config.toml
train_examples = 197500
image_size = 24
horizontal_flip = false
color_jitter = 0.2
arch = "resnet"
stem = "single"
loss = "cross_entropy"
init = "orthogonal"
lr = 0.0016
epochs = 24.0
lr_schedule = "cosine"
weight_decay = 0.2
Rows from block 2 of a small image classifier, named by matrix and row number. Rows with one number belong to one channel. Each number is 128 + 32 x the weight over its row's rms, rounded and kept within 0 to 255. All counts start at 0. After the name is the row's rms in percent of the matrix's.
Before each channel's rows are labels from the 100 images, of 14848, where the channel reaches its highest value: "place" is the part of the image that holds the peak. Only what is clearly more common there than usual is listed. The data: single printed letters, digits and signs in grey, bent and noisy. In brackets: how many of the 100, against the usual share in percent.
# convs0: first 3x3 conv, stride 2 (model.blocks.2.convs.0.weight, 112x80x3x3, each kernel summed), inputs 0-79
# convs1: second 3x3 conv (model.blocks.2.convs.1.weight, 112x112x3x3, transposed, each kernel summed), outputs 0-55

place: bottom centre (29 vs 11.1); centre (28 vs 11.1)
convs0.12 097 [141 102  84 105 157 126 149 107 120  57 101 100  82 140 119  78 144 107  97 164 107  77  81 127 123 108  66 109 103 140 132  98 135 147 100 122 128  88 133  95 127 170 129  90 110 126 148 152  97 104  40 110 113 107  96 111 156 148 114 146 122 137 102 107 120  94 113 106  11 140 122 160 119 103  71 103  66 109 137  84]
convs1.12 088 [132 173 122 148 108 141 154 116 121 118 113 122 113 182 100 163 109 122 142 129 194 169 171  46 134 200  76 161 115 142 181 111 145 140 154 135 160 127  99 130 126 141  80 133 123 104 114 118 137  94  88 127 133 140  76 109]

place: bottom centre (49 vs 11.1)
convs0.78 115 [140  94  97 132 109 151 125  85 132 125 144  54 104 170 122 142  79 116  98 115 116 180 131 150 111 122  42 147  85 132 147 126  64  93 139  73 128 111 119 178 160 135  83  82  95  83  76 116  85  64 189 125 101 106 138 138 120 154 135 111 100 115  79  93 120 126  97 158 176 117 103 145 100 122  83  97 171 112 114 152]
convs1.78 112 [ 93 125  78 140 166  81  70  95 141 144 112 126 123 122 116 122 122 133 108 140  87 164 135 184 136  77 110 144 143 123  96 100 148 128 131 143  71 153  56  87 116 130 205 160 117  99 148  92 156 122 181  59 157 138 135 134]

place: centre (37 vs 11.1); bottom centre (31 vs 11.1)
convs0.6 111 [141 157  75 126 111 117 142 127 129  93 136 116 117 102 140  83 141  83  36 140 116  96 115 167 154 116 136 159 102 118 145 124 118 144 127 131 141 146  77 129 151 135 106 100 131 111 114 141  61  76  71 170 154 104 114 163  93 146 137 141 131 174  95 128 115 101 152 104  66 141 136 145 111 120 163 127 117  25 138  19]
convs1.6 114 [157 152 147 129 122 138 148 121 131 101 174 118 142 164 157 109 107  43 118 139 148 157 119  80  39 155 138 128 129 143  81  87 134 158 115 152 122 136 126  96 178 109 112 110 113 191 148  99 131 136 156 115 106 122 135 130]

place: top centre (39 vs 11.1); centre (36 vs 11.1)
convs0.70 090 [102 138 145 142  91 118 154  68 164 177 151  58 200 160 108 143  68  75 107  85  59 160 137  95 132  99  99 126 109  22  87 113 117 133 120 138 127 165  85 164 131 145  82  68 147 122 136 112 101 133 191 149 106 134 146 120 117 131 122 153 143 119  93 116 107 130 145 167 154 160 135 121 118 125 173 105 115 129 117 159]
convs1.70 104 [149 115  60 122 152  94 129 115 138 110 136 138 107  76  88  99 126 120 149 165 118 143  84  93 167 117 141 117 160 133 103  94 130  77 111 150  96 122 104  87  97 145 142 189  82 151 137 132 105 129 117  90 183 163 156 131]

place: bottom centre (50 vs 11.1); centre (37 vs 11.1)
convs0.64 106 [106 109 165  88 106 147 117 126 151 132 143 129  66  81 134 118 119  94  85 165  59 137 113 199 114 140 148 146 136 107 135 102  78  83  89  90 144  99 110 133 117 168  90 111 107 123 127  96 105 149 165 120 138  68  93 173 148  88 146 153 157 109  78  73 143  89  75 123 107 139 153  52 143  64 107 121  88 164  96 139]
convs1.64 114 [ 78 125 124 170 121  74 143 148  93 130 113 158 124 159 109 134 129 114 120  80 153 170 146 126  99 153 108 114 134  98 174  88 134 103 115 168 138 125 131  93 127 136  84  88 106  89 138 136 147 112 115 180 132 119 121 180]

place: centre (51 vs 11.1)
convs0.51 108 [145 125 134 150 104 155 171 184 148 116 135  96  95  49 106 111 179 120 126 176 149 128 130  96 128 145 107 141 124 157 152 139 121 128 136 109 152 150 170 119 113 134 146 129 105 144 148 119 119 149  87  92 161 134 146 239 139  66 123 106 114 129 118 170  91  42 138 157  72 130 129  84  75  95 111 111  47 137 119  94]
convs1.51 096 [113  63 112 126 138 113 154 172 110 200 118  90 182 108 161 164 105 133 103 194 133 135  95 102 121 177 176 121 147  64 163 121 137 160 117 160 171 103 110 166 134 133 111 130 116  89 151 138 124 109  91 153 130 156  58 140]

place: bottom right (32 vs 11.1)
convs0.15 092 [ 91  85 171 103 126  94 110 115 119  97 111 120  84 110 140 151 117 104 151 110 120 114 130  59 107  87 105  75 113 149 150 122 146 129 110 135 127 145 158  84 110 148 129 110 184  84 108 160 113 139 172 158  73 136 144  65 154 144  75 106 101 160  31 122 116 126  90 140 154 100  79 184 181 143 108 118  57 164 112 159]
convs1.15 096 [226 123 101 104  83  98 164 141 103 126 157 143 159 127 131 114 119 116 148 129 111 157 122 139 117 116 134 159 124 175  96 121 176  83 140  85  80 144 146 112 167 123  85 167 168 119 166 138 136 182  52 104 130 147 158 132]

place: bottom centre (40 vs 11.1); centre (39 vs 11.1)
convs0.89 080 [ 85 142 114  87 132 111  97 131 105  65 134 132 122  82 126 105 110 118 118 138  84 106  92 129 161 106 108  92 103 128 114  97 136 126  61 108 182 138 142 154 108 183 133 127 137  81 111  75  58  87  97 162 132  87 104  91 185  54 102 130 124 103  93  53 134 101 128  85 105 128 167 115 158 130  92 135 118 198  98 143]
convs1.89 095 [197 203  98 156  88  56  80  97  55 113 127 164 106 152 137 152 159 150 103  93 170 145 131  99 112 134 161 166 146 204 190 143 130 120 177 116 119 176 143  70 129 149 102 142  73  85 126 116 131 148  92 107 121 133 174 136]

place: bottom centre (36 vs 11.1); centre (27 vs 11.1)
convs0.18 079 [131 129 178 101 161  97 147  83  68 112 137 178 116  99 122 158 101 137 137 119 119 125  80 131 110 154 109 105  87 161 133 132 149 158 134 120 114  90 183  90 111 139 130 132 151 112 137 121 107 158 122 135 132 119  83  92 144  90 123  55  49  32 119  25  85 127 116 119 136 131 151 147 159 183 134 128  83 150 112  96]
convs1.18 080 [141 110 120 135 107 123 143 134 116 195 177  67 174 147 146 126 139  80 144  97 187 169 127 140  64 155 169 123 127 142 110 138 127 144 191 156 131 128 109 160 173 169 133 126 177  98 109 122 186 181  92 146 122 143 134 106]

place: centre (51 vs 11.1)
convs0.81 078 [136 106 192  69 105 117 110 117  94 157 170 137 128  84 120 141  99 123 130 123  82 146  95 152  81 141 135 163 121 181 128 131 110  77  94 130  87  70 134 122 108 119  96 150 164 174 179  57 128  97 156 107 153  71  67  95 113  91 127 144 106 120 139 121  97  81  70 119 160  92 140  60 132  73 118 143 136 107 162 102]
convs1.81 096 [103 115  74 102 132 137 161 126 118 115  74 125 129 177 139 107  98 105 143 194 124 139 193  98  86 129  64 133 145  61 124  68  95 118 130 161 148 126 138 100 155 121  88 114 155 142 121 106 149 101 123  77 112 113 103 116]

place: bottom centre (41 vs 11.1); centre (37 vs 11.1)
convs0.28 109 [130 141 116 156  82  99 126 170 152 185 145 113 144  56 104 124 147 133 108 111 147 114 151 122 112 168 129  91 174 119 105 151 144 131 162 138 111 160 119 104 108 105 144 126 122  90 117 126  98 121  95 113 111 154 172 141  76 102 135  81  56 104 169 189  61  55 147 152  72 120 145 108  99 103 142 137  90 144 139  25]
convs1.28 081 [167 115  77 126 132 150 124 132  88 169 170 130 164 128 116 168 112 121 149 180 168 169  65 196 168 178 132 110 118 125 108 129 115 123 129 122 103 136 131 154 157  97 168 112 166 121 143 108 148  93 160 131  90 176  84 155]

place: top centre (48 vs 11.1); centre (28 vs 11.1)
convs0.48 096 [141 119 146 121 150 152 122 151 138 125 149 115 120 143 162 137 137 130 162  44  78 123 152 126 115  35 119 112 105  89 144 100 147 107  74 132  81  99 115 106 123  48 154  74 144  75 135 120 139 134 113 101  53 115 104 102 139 134  48  92 104 177 140 152 160 186 143 117 136 132 124  72 137  72 162 120 134 150 123 153]
convs1.48 108 [ 99 197  54  96 114 106  95 131 165 155 121 143  73  40 138  88 124 119 164 178 143 134 167 109 113 130  93 103 127 169 112 134 102 131 212 150 110 176 172 123 118 191  86 137 112 124 145 136 100  81 130 114 133 164 160 107]

place: top centre (34 vs 11.1); centre (29 vs 11.1)
convs0.108 114 [139 113  30 113 181 121 157  72 103  69 163 168 154 113 163  98 177 166 145 126 124  77 131 126 168 131 148 118 116 114 130 116 101 177 140  79 143  76  46 135 133 144 194 169 129 150 167  81 110 115  56 118 128 133 109 125 127 121 151 191 163 146 133 134 133 154 134 105  98 158 149  82 141 118 126 150 130 118 127 155]
convs1.108 096 [168 125 108 138  99 128 106 118 128 156 139 154 164 151 119 118 120 138 109 146 204 109 153  70 113 176 200 108 146  63 134 129  86 162 130 173 103  95 154 132  52 124 151  95  87 156  89 160 134 144 164 132 100 135 155 102]

place: centre (53 vs 11.1)
convs0.76 092 [149  69 183 112 176 118 132  87  84 131  97  82 170 157 147 169 103 146  94  86  79  86 129  86 118 148  89 157 119 112 122  69 144 196 164 158 118 164  89 107 121 105 135  71  74 102 165 111 138 125 105 132 114 125 129 123 155 133 133 141 143 129 138 146 118 125 150 143  79 122 145 154  99  60 173  76 137  68 108  66]
convs1.76 079 [116 125 171 159  92 108 157  97 111  91 161 127 168 176 132 144 153 111 124 130 158 170 110 142 104 176 120 105 124 142  85  88 104 167 120 114 144 102 132 145 124  76 198 118 147 160 147  92 158 116 145  83 116 121 128  93]

place: centre (58 vs 11.1)
convs0.4 097 [113 138 111 137 142 160 139  91  96  74 138 133  95 136 131 116 144 126 102 162  97  86  88 144 179 108 110 127  88 121 111 121 117 162 103 117 151 136  99 132 115 168 152 128 142 150  97  95  82 146  70 128 139 115  85 180 145  68 117 142 128 108  36  61 134  45 175 118  63 138 156 104 121 109 135 106  75 135  76 182]
convs1.4 113 [120 166 128 186  94  76 146  90  94  99 161 142 158 109 190  97 152 117 125 102 175 165 120  52 145 114 156 128 146 131 200 117 106 136 144 185 135  76 112  93 111 113 108 119 139 127 136 136 133 166 129 148 127 114 135 120]

place: bottom centre (37 vs 11.1); centre (35 vs 11.1)
convs0.26 092 [164 157 104 173 161  72 116  71 122  84 148 143 135 158 127 112 119 110  69  77 115 122 155  81 149 130 123 152  65 102 132 152 146 196 180 148  62  98 170 130 128 102 139  95 129 113  80 117  88 128 126 109 123 188 153 131 122 150 151 102 123 159  89 118  84 127 170 156 122 133  92 150 137 140 185  87  45  93 132 140]
convs1.26 088 [176 125 100  73 118 119 165 164 162 167 129 112 155 164 123 117 135  83  75 162 208 156 101 114 116 155 126 107 117  57 105  98 115 154 121 111  79 128 130 158 140 102 148 110 221 157 153 100 105 122 134 156  95  79 140 129]

place: top centre (54 vs 11.1)
convs0.45 120 [ 65 136 135  76 131  97 117 123 119 112 155 142 123 105 108 132 153 158 145 119 124  99  60  46 122  49 133 111 102  97  86 135 107 123  35  97 106 111  95  89 107 138 153 109 115 103 119  92 127 121 109 126 115 111  77  71 139 123  18 156 119 117 126 117 148 130 115  55 123 131 119  93 139 101 143 131 135 145  96 149]
convs1.45 113 [198 191 106 124 112 165 127 120 153 150 136 129 101  48 122 129  98 141 155 127 148 140 132  43 142 124 116 132 117 187  66 111 106 118 221 103 100 153 175 114 144 178 109 166 131 155 158 148 100 116 119 100 129 140 150  89]

place: centre (36 vs 11.1)
convs0.42 104 [104 159  60 102 183 103 153 161 130  92 159  91  87 161 148  86 171 157 121 182 108 127  94  92 156 141  68 134 114 144 133 142 133 191  70 108 150 120 143 125  97 193 186 145 122 143  82  64 102 136 112 105 127 124  83 181 131  63 134 116 100 100 131 142 175 109 154 119  67 142 141 127 146 106 111 143 125 158 107  99]
convs1.42 130 [148 110 114 110 156 113 144 132 109 128 161  80 152 116 109 125 122 129 122 165 127 133  73 116  82 161 141 131 154  76 149 129 125 130 110 191 146 176 117 149 190  87  97 108  88 108 109 138 120 125 126 150 175 165  65 119]

place: centre (61 vs 11.1)
convs0.29 090 [159  75 184  91 104 101 128  97 117 172 135 144 121 102 111 163 153 142 125 157 103 123  79 161  68 112 145 166 147 149 119  99  83  87  98 104 132 134 101 104 138 111 116 150 134 124 104  67 125 113 102  96 109  69  75 121  99  74 139 152 140 153 127 141 104 114  78 117  93  83 131  93  56  81 130 123 133  64 109  39]
convs1.29 095 [124 134 136 140 120 142 164 118 130 132 129 159 131 186 127 140  91  90 145 120 116 155 217  98  79 139  89  97 136 118 154 104 103 115 111 161 140 128 139 133 140  58  93  59 138 149 111  89 172 141 160 115 133 112 107 134]

place: centre (53 vs 11.1)
convs0.54 097 [138 115  78 129  89 162 146 167 150  80 122 131  97  79 121 130  99 136  64 130 149  91 157 112 121 132 152 150 141 157 161  94  97  83 135  98 103 185  88 135 167 115 120 131  80  43 137 155 140  49  94 162 104 101 151 102 172 162 116 167 144 133 142 112 167 125 127  90  79 108 123 139 107 132 127 123 158 134 141  27]
convs1.54 110 [155 191  93  93 107 151 132 117 118 156 163 188 129 213 130 150  92  78 127 165 114 170 121  93 108 162  83  74 119 180  99 122 114 122 153 100  83 142 159 121 143 104 120 113 134 170 131  73 166  67 145 125 112 159 105 105]

place: bottom left (27 vs 11.1)
convs0.100 090 [ 86 145 174 142 110 128 151  90  68 179 137 142 126 121  65 130  77 142 125 129 163 170  90  57 138 158  83 100 116 131 100 192 155 154 133 173 105 103 149 114  98 124  71 147 132 121 146 130 125 163 103 129 157 107  75 139 123 104 132 106 103  75 132  36  70 138 128  75 124 159 126 174 131 185 163 117 131 145 139 134]
convs1.100 102 [169  81 123 134 123 109 151 108  78 188 164  43 123 139 144 115 114 114 217 119 120 164 108 136  85 113 184 122 138 116 108 129 113 155 191 110 112 133  67 157 157 100 134 150 178  99 176 127 149 187 123 131  91 130 126 134]

place: centre (57 vs 11.1); top centre (28 vs 11.1)
convs0.65 087 [ 98 129 185 125 160 145 149 117 129 112 123 159 143 182 108 147  58 137 118  77 132 125  94 123 139 119 165 107 124  82  83 160  84 158 133 119 115 199  96 148  72  67  97 167 148 135 147 188 146 150 142 164 132 159 104  97 108 137 143 170  84 110  62 111 178  76  95 168 127 119 140 175  69 125 118 153 120  90 106 110]
convs1.65 100 [163 113 141 149 108 124 186 101 117 124 180 124 153 128 121 130 114  94 145 106  96 118 139  98 121  59  94 132 142 144 159 147 124  93  71 113 117 143 141  91  93  93 162 166 180 161 173 162 176 159 103 156 173 151 155 109]

place: bottom centre (53 vs 11.1)
convs0.62 102 [ 51  90 118 104 125 117 130 180 140 111 142 126 135 120 114  92 145 143 170  86 134 132 108  72 107 120 127  85 124 115  75 118 131 139  99 129  72 161  97  64  55  50 121 112 128 123 149 149 176 137 134 184 115 120 126 116 128 134  80 131  61 155 158 168 181  91 136 129 148 154 122 173  94 118 134 135 208 120  86 134]
convs1.62 114 [156 142 108 113 138 144 186 118 139 215 147  72 129  95 180 139  67 142 163 131 109 173  86 140  58 125 154 128 151 172  72 114  59 178 127  90 102 145  72 141 162 118 109 119 163 130 155 122 142 132 160 161 107 181 136 135]

place: bottom centre (47 vs 11.1)
convs0.14 147 [ 52 134 173 136 101 121 147 136 104 132 117 105 119 137  96 100  93  96 130 122 115 106 126 112  84  85 126  69 106  71  94  98  75 122  27  99  97 145 128 114  71 112  88  85 107 155 112 114 127 132 126 115 124  98 104 137 127  54  80 117  94 111 110 102 135  98 139  94 108 110 125  65 128  84 144  98 103  81  64 120]
convs1.14 155 [200 174  99 121 117 150 207 119 153 123 169 117 144 115 131 100 122 102 138 131 135 137 143  23 135 140 119 149 130 162 101 126 125 140 167 125  97 130 157  79 131 140 105 155 114 141 201 117 107 124 121 127 107 175 130 131]

place: top centre (37 vs 11.1); centre (34 vs 11.1)
convs0.99 107 [149 152  67 182 123 154 174 112 158 135 177 105 175 118 106 128 183 103 101 157 119 131 145 110 203  97 140 146 133 143 129 160  66 125 125  75 135 115 108 186 180 167 175 154 113  98 133  67 106 134 100  56 130 179 136 171 127 137 107 179 153 153 140 151 102 169 134 104 132 148 115  84 129  64 148 143 151 152 125 133]
convs1.99 084 [213 114  66 165 172 116 134 122 178 144 108 194 123 108 117 128 108 107 109 170 155 110 117  83 117 142 135 145 175 100 101 101 106 112 111 168 134 135  74 123  86 165 159  94  69 128 112 110 130 133 145  81 115 137 149  91]

place: centre (46 vs 11.1); bottom centre (27 vs 11.1)
convs0.88 078 [102 171 147 116 111 116 107  97 130 120 147 167 141  73  96 104 114 118  72  49 136 158 124 114 137 122 183 144 140 137  33 170 113 130  85 117 143 104 148 135  72  92 147 155 131 163 163 104 113 101  83 127 167 126 140 174 134 146  73 114 115 161  83  74  96 149 175 122  96 134 143 111  79  66  92 151 138 112 109  80]
convs1.88 094 [161 180 160 160 116 120  92 113  77  85 145 181 163 153 140 131 169  76 181  68 119 190 102 133 109 144  98  84 118 139 147 143 164 131 207 151 137 175 129 146 112 144 217 125 105 117 122 108 120 135 129 129 125  68 150 100]

place: centre (50 vs 11.1)
convs0.82 075 [162  75 195 103  88 150 110 105 125 211 159 144  65  99 118 191 130 115 123 101 117 100  90 117 104  94 118 133 194 111  94 152  84  65 129 143 133  67 131  67 116 106 124  94 134 132 192 103 126 138 141 112 148 134 111  56 106 126 121 112 145 106 124 112 111  89  92 125 153 135 139  81 165 140 156  98  83  97 127 151]
convs1.82 086 [109 136 182 157 130 163 191 112  96 186  71 124 186 177  60 190 119 132 129  94 125 159 123 109 109 168 137 110 145  99  94 114 141 105 142 141 111 134 100  95 121  77 113 121 116 107 124 118 148 103 131 165 132  76 153 157]

place: centre (62 vs 11.1)
convs0.110 108 [172 170 110 134 115 133 112  80 161 138 155 150 144 106 153 142 156 122  92 119  97 100 121 160 158 156 192 184 168 119 128 148 118 127 161 103 168 154  83 151 122 119 153 105 147 151 113  86  45  55 103 134 168 159 139 138  80 100 180 128 150 139 108 113  90 105 157 176 126 172 142  91 117 102 187 114 106  56  92  87]
convs1.110 112 [189 124 146 121 113 153 117 144 125 101 190 117 192 112 105  97 124  47 121 100 166 124 128 105 109 113 136 161  78 117 100 111 124 112  86 153 158 146 141 112 176  81 114  99 163 183 193 102 105 204 114 138 101 151 140 125]

place: bottom centre (54 vs 11.1); centre (27 vs 11.1)
convs0.39 075 [146 128 160  95 195 118 120 106 106 107 106 169 122 131 115 126 136 156 115  61 166 130  59 106 106 150 125 116  90 141  67 121 149 180 128 126  88 139 196 118  73  89 157 132 140  87  91 125 106 118 132 101 137 116 117 146 126 108 128  35  64  78 114  55  79 128 141 141 125 126 100 146 140 163  93  79 103 121 147  96]
convs1.39 089 [176 174 135 151 107 127 167 129 100 157 130 108 144 132  80  77 160 106 173  47 150 193 178 107  86 206 134 133 135 159 134 159 129 131 142 148 150 197 114 108 135 129 150 145 169 103 141  98 116 177 138 114 183 103 155 114]

place: bottom centre (47 vs 11.1); centre (32 vs 11.1)
convs0.59 093 [ 94  60 146 122  86 135 127 122 133 125 161 171  77  79  94 138 165 138  89 162 117 156 123 173  92 100 176 149 124 136 125 145  96  83  82 130 188  62 119  82 107 176 107 110 109  91 163 117 130 158 118  93 113 106  98 169 178 121 105 138 141 121 143 114 128  94 105  50  76 143 183  92 128  92  84 128 135 178 119 143]
convs1.59 095 [ 97 115 103 157 102 110 153 172  50 176 121 177  86 167 134 150 118 126 137  90 144 117 146  71 109 166  92 131 178 113 159 104  85 138 160 135 161 149 115 112 150 152  98 139  94  88  97 147 138 107 108 184 139 132  78 144]

place: centre (49 vs 11.1)
convs0.35 104 [147  99 153  95 111 132 116 151 141  91 129 131 114 116 121 108 142 112  48 116 114  91 117 156 121 126 142 122 100 119 134 100 127 122 158 130 122 157 106  82 142  90 125  80 103 132 126 139 121  71 129 179 142  97 123 135  74 138 167 111  79 149 139 167 147  56 132 156 119 132 131 145  72 122 133 115 143   0 112  24]
convs1.35 108 [115 150 140  84  74 127 138 136  90 116 153 153 160 172 152 154 101  95 149 112 173 141 127 106  65 147 149 108 145 139  69 116  96 151  89 128 115 116 123 141 168  77 148 106 183 192 126  68 159 144 157 109 128 174 120 103]

place: bottom centre (29 vs 11.1)
convs0.36 079 [ 78 120 189 124 107 113 159 105 165 112 160 162 151  61 101 109 156 137 130 108 177 131  59 135  77  73 131 136 115  70  44 171  59  88  88 105 108  86 134 119 105 141 121 184 161 159 151 122 147 134 146 110 155 127 131 174 137 127  71 141 118 122 155 137 143  86  92 135 177 121 121 103 142 147 100 156 149  94 102 144]
convs1.36 075 [164 130 183 129 128 117 122 111 107 134  95 176 120 148 129 112 111 134 134 135 118  99 178 142 119 137  85 111 156 124 131  69  97 152 136 176 163 142 129 140 112 134 176 154 157 125  83  96 176 153 129 103 112 120  68 102]

place: bottom centre (41 vs 11.1); centre (38 vs 11.1)
convs0.77 083 [134  86 188 130 152  72  85 132  86 191 143 176 124 179 121 124 131 105 151 127  88 141 137 128  82 139 161 106 155 175 132 151 178 159  86 180 112 128 175  75 113  76 108 160 150 134 190  99 124 111 145 117 104 125  86  45 116 105 124  98 104 160  96 145 134 140 135  61 142  82  87 110 151 118 115 147 151 137 173 126]
convs1.77 089 [169  95 115 131 119  96 185 120  79 117 123 145 105 161 131  90 129  93 163 128 113 119 181 105  97 111  88 144 145  81 112  52 103 133 119 134 145 130 100 115 151  67 135 121 148 129  86 123 166 112  86  45  91 134 108 133]

place: centre (57 vs 11.1)
convs0.17 116 [171  94 180 143  82 120 145 100 132 179 126 132  79 119 100 143 137 117 136 160 109 124 125 158  91 126 123 169 106 153 124 115  91  64 142 103 128  85 153 112 165 112  83 104  92 201 122 104 145 149 150  87 163  81  92 174  84 113 122 117  93 139  63  89 123  66 102 109 126 121 141  65  79 140 108  84  64  82 126 129]
convs1.17 112 [105  97 120 139 129 105 182 128 112 185 121 168 184 192 167 159 137  99  91 134 126 135 157 106 118  92 120  82 144  41 159 126 114 158  66 200 168  47 146 160 125 101 120  95 161  86 103 119 128 124 118 175 115 125 118 147]